config = dict(
    dataset='simulated sounds of rotating machines with and without faults',
    n_mels=64,
    optimizer='normuon',
    muon_scale='spectral',
    adamw_weight_decay_other_params=0,
)
Rows from block 6 of the audio encoder of a small contrastive audio-text model, named by matrix and row number. Rows with one number belong to one channel. Each number is 128 + 24 x the weight over its row's rms, rounded and kept within 0 to 255. All counts start at 0.
Before each channel's rows are labels from the 100 clips, of 14976, where the channel reaches its highest value: "strongest on" is what is common among them; "band" is the frequency band that holds the peak. Only what is clearly more common there than usual is listed. The data: simulated sounds of rotating machines with and without faults.
# convs1: grouped (12 groups) 3x3 conv, stride 2 (encoder.blocks.6.convs.1.weight, 96x8x3x3), inputs within the group 0-7, a 3x3 kernel for each
# convs2: expand pointwise conv (encoder.blocks.6.convs.2.weight, 96x96x1x1, transposed), outputs 0-95

strongest on: state: faulty; rattle; turbine; gearbox
band: 500 to 1000 Hz; 1000 to 2000 Hz
convs1.14 [158 176 141 134 129 128 127 133 112 144 143 175 137 114 113 106 159 154 120 130 123 148 134 123 165 148 141 115 162 140 119 130 116  86 113 144  77 150 176 133  99 158 179 175 146 120 127 111 116 162 109 138  81 105  91 124 134 168 110 127 167 109 138 125 122 157 147 131 166 155 141 128]
convs2.14 [147  98 157 143 124 104  93 134 106 129 161  99 134 123 190 122 167 110  60 177 119  87 109 143 142 155 120  79 137 154 126  93 144 113 137 113 178 125 126 149 115 109 123  90 130 124 121  89 123 134 137 123 110 150 126 159 179 144 133  90 136 103 136 116 104 125 130 149  94 138 128 104 139 137  98 120 150 164 136 179 131 114 156 145  90 143 127 128 145 141 105 150 141 121 150 140]

strongest on: speed: slow; compressor; clipping; text has "clipped"
band: 0 to 250 Hz
convs1.29 [172 137 103 154 110 172  99 124 149 159 106 125 127 105 123 190 143 151 106 138 120 107 142 127 137 124 120 162 146 109  91 178 123  89 134 116 133 131 118 115 137 133 108 119 139 186 124 106  81 142 167  93 128 154 120 162 142 125 102 158 126 115 129 113  99 119 151 117 119 181 147 130]
convs2.29 [115 165 164 115 120 167 145 128 131 140  95 138 119  97 120 127  93  61 115 140  64 134  91 102 149 160  75 127 120 132 118 108 114 103 127 169 141 138 146 126 134 116 120 147 134 133 172 133 110 140 107 100 154 118 133 126 125  93 116 170 142 178 126 116 133 124 119 151  83 123 102 127 114 118  99 122 109 140 120 148 147  82  91  98  98  79 129 129 127 111 139 103  90 100 137 125]

strongest on: state: faulty; grinding; muffled (low-pass)
band: 2000 to 4000 Hz
convs1.21 [ 96 119 104 150 126 125 118 149 130 102 149 108 136 114 163 110 114 132 108 115  98 145 128 122 139 117 161 162 150 191 188  66 173 115 129 127 129 125 117 104 126 144 140 130 126 119 137 104 119 129 123 130 138 149 111 123 101 152 114 134 134 129 182 145 133 171 180  68 154 125 116 118]
convs2.21 [161 182 174 100  92  99 149 168 113 155 142 172 120 123 134 114  94 105 142 121 107  88 101 116 159 109 125 109 126 103  71  84 158 144 154 120 145 107 143 110 164 123  99 153 144 102 127 105 113 105 100 160 140 137 133 129 145 143 101 101 118 118 119 147 107 159 157  81 135 138 142 112 133 101 117 106 106 127 144 164 140  90 141 131 104 114 141 165 114 107 118 138  91 136 143 106]

strongest on: pump
band: 500 to 1000 Hz
convs1.86 [140 116 153 162  33 197 157 137 199 127 122 132 126 139 126 116 131 130  90 129 107 154 147 109 140 128 117 120 113 110 122 137 139 123 102 118 164 155 140 137 102 189 144 109 130 113 118 134 135 165 130 110 114 126 130 139 145 113 107 127 111 120 151 128 149  94 114 131 135 121 104 122]
convs2.86 [130 139 186 110 127 122 147 115 143 154 111 187 118 157 126 113 149 138 124 114 127 168 149 174 141 125 129 111 155 137 171 150 125 117 103 111 131 114 137 108  75  94 123  77 148 138 125 121 155 143  98 121 115  84 110  86 124  86 118 120  86 147 130 174 160 111 124 114 132 169 124 126 105 120  83 113 115 141 146 115 150  85 100 114 126 150 127 124 126 124 157 166 165 152 108 118]

strongest on: state: faulty; text has "speed"; rattle; compressor
band: 500 to 1000 Hz
convs1.70 [ 99 153 156 150 113 141 132 124 140 172 134 149 127  80 143 106 150 142  80 111 130 103 108 147 211 161 172 172 120 133 106 118 157 113 147 135 166 162 173 110 125 130  89 124 124 158 142 159 133 107 146 105 120 143 153 140 134 117 110 132 160 127 115 151 124 125 107 132 150 128 124 122]
convs2.70 [142 110 129 111  99  93 131 132 143 112 120 118 117 187  89 120 161 114 138 129 150  99 142 110 107  98 120 103 108 121 125 113 146 121  96 108 141 126 142 120 167 106 150 101 139 114 108  97 114 156  80 118 169 151 132 116 155 142 102 147 131 150 121 132 123  97  98 179 135 131 145 203  74 149 128 111 147 118 136 149 153  95  61 131 132 155 117 159  97 108 148 128 136 128 124 118]

strongest on: speed: slow; speeding up; compressor
band: 250 to 500 Hz; 500 to 1000 Hz
convs1.26 [145 147 123 109 133 106 120 151 119 180 147 175  97  78 171 115 123 120 134 154 128 121 106 124 128 140 129 109 104 101 130 157 137 164 121  98  67 160 101 122 155 120 108 155 115 123 127 110 150 137 123 144 124 116 109 136  98 113 147 131 118 116 141 162 164 162 101 101 200 123 111 145]
convs2.26 [130 138 141 115 139 174 138 143 125 162  80 117  96 127 127 125 106 137 125 142 107 139 144 113 127 164  94 184 113 146 140 143 164 102 125 152 154 113 104 161 168 154 144  86 118 127 113 154 120 156 157 147 156  85 148 131 160 112 122 165 127 152 130 106 135 129 122 125 127 112 134 149 162 109  91 156 174 113 186  96 120 164 107 100 122 136 132  77 127 130 103 132 136  98 170 131]

strongest on: speed: slow; compressor
band: 250 to 500 Hz
convs1.28 [124  98 156 127 123  94  79 131 118 197  97 126 150 124  90  79 145 132 135 101 120 128 134 121 155 154 137 115 124 130 119 139 118 141 138 102 107 111 151 125 136 130 137  88 105  90 101 177 124 128 108 148 141 127 101 107 107 114 127 147 115 150 115 202 169 151 166 119 122 115 112 124]
convs2.28 [155 143 119 112 142 134 135 128 127 140 136 119 120 122 151 141  99 134 149 109 118 163 171 130 134 133 165 139 142 104 109 102 120 111 110 107 141 180 105  96 148 107 132 124 105 191 142 105  87 138 101 130  71  95 138 168 152 128 104 160 163 130 132 127 157 108 106 115 149 153 148 163 106 123  86 102 164 134 139 115 150 114 139  78 140  73 141 145 109  86  91 107 134 146 147 118]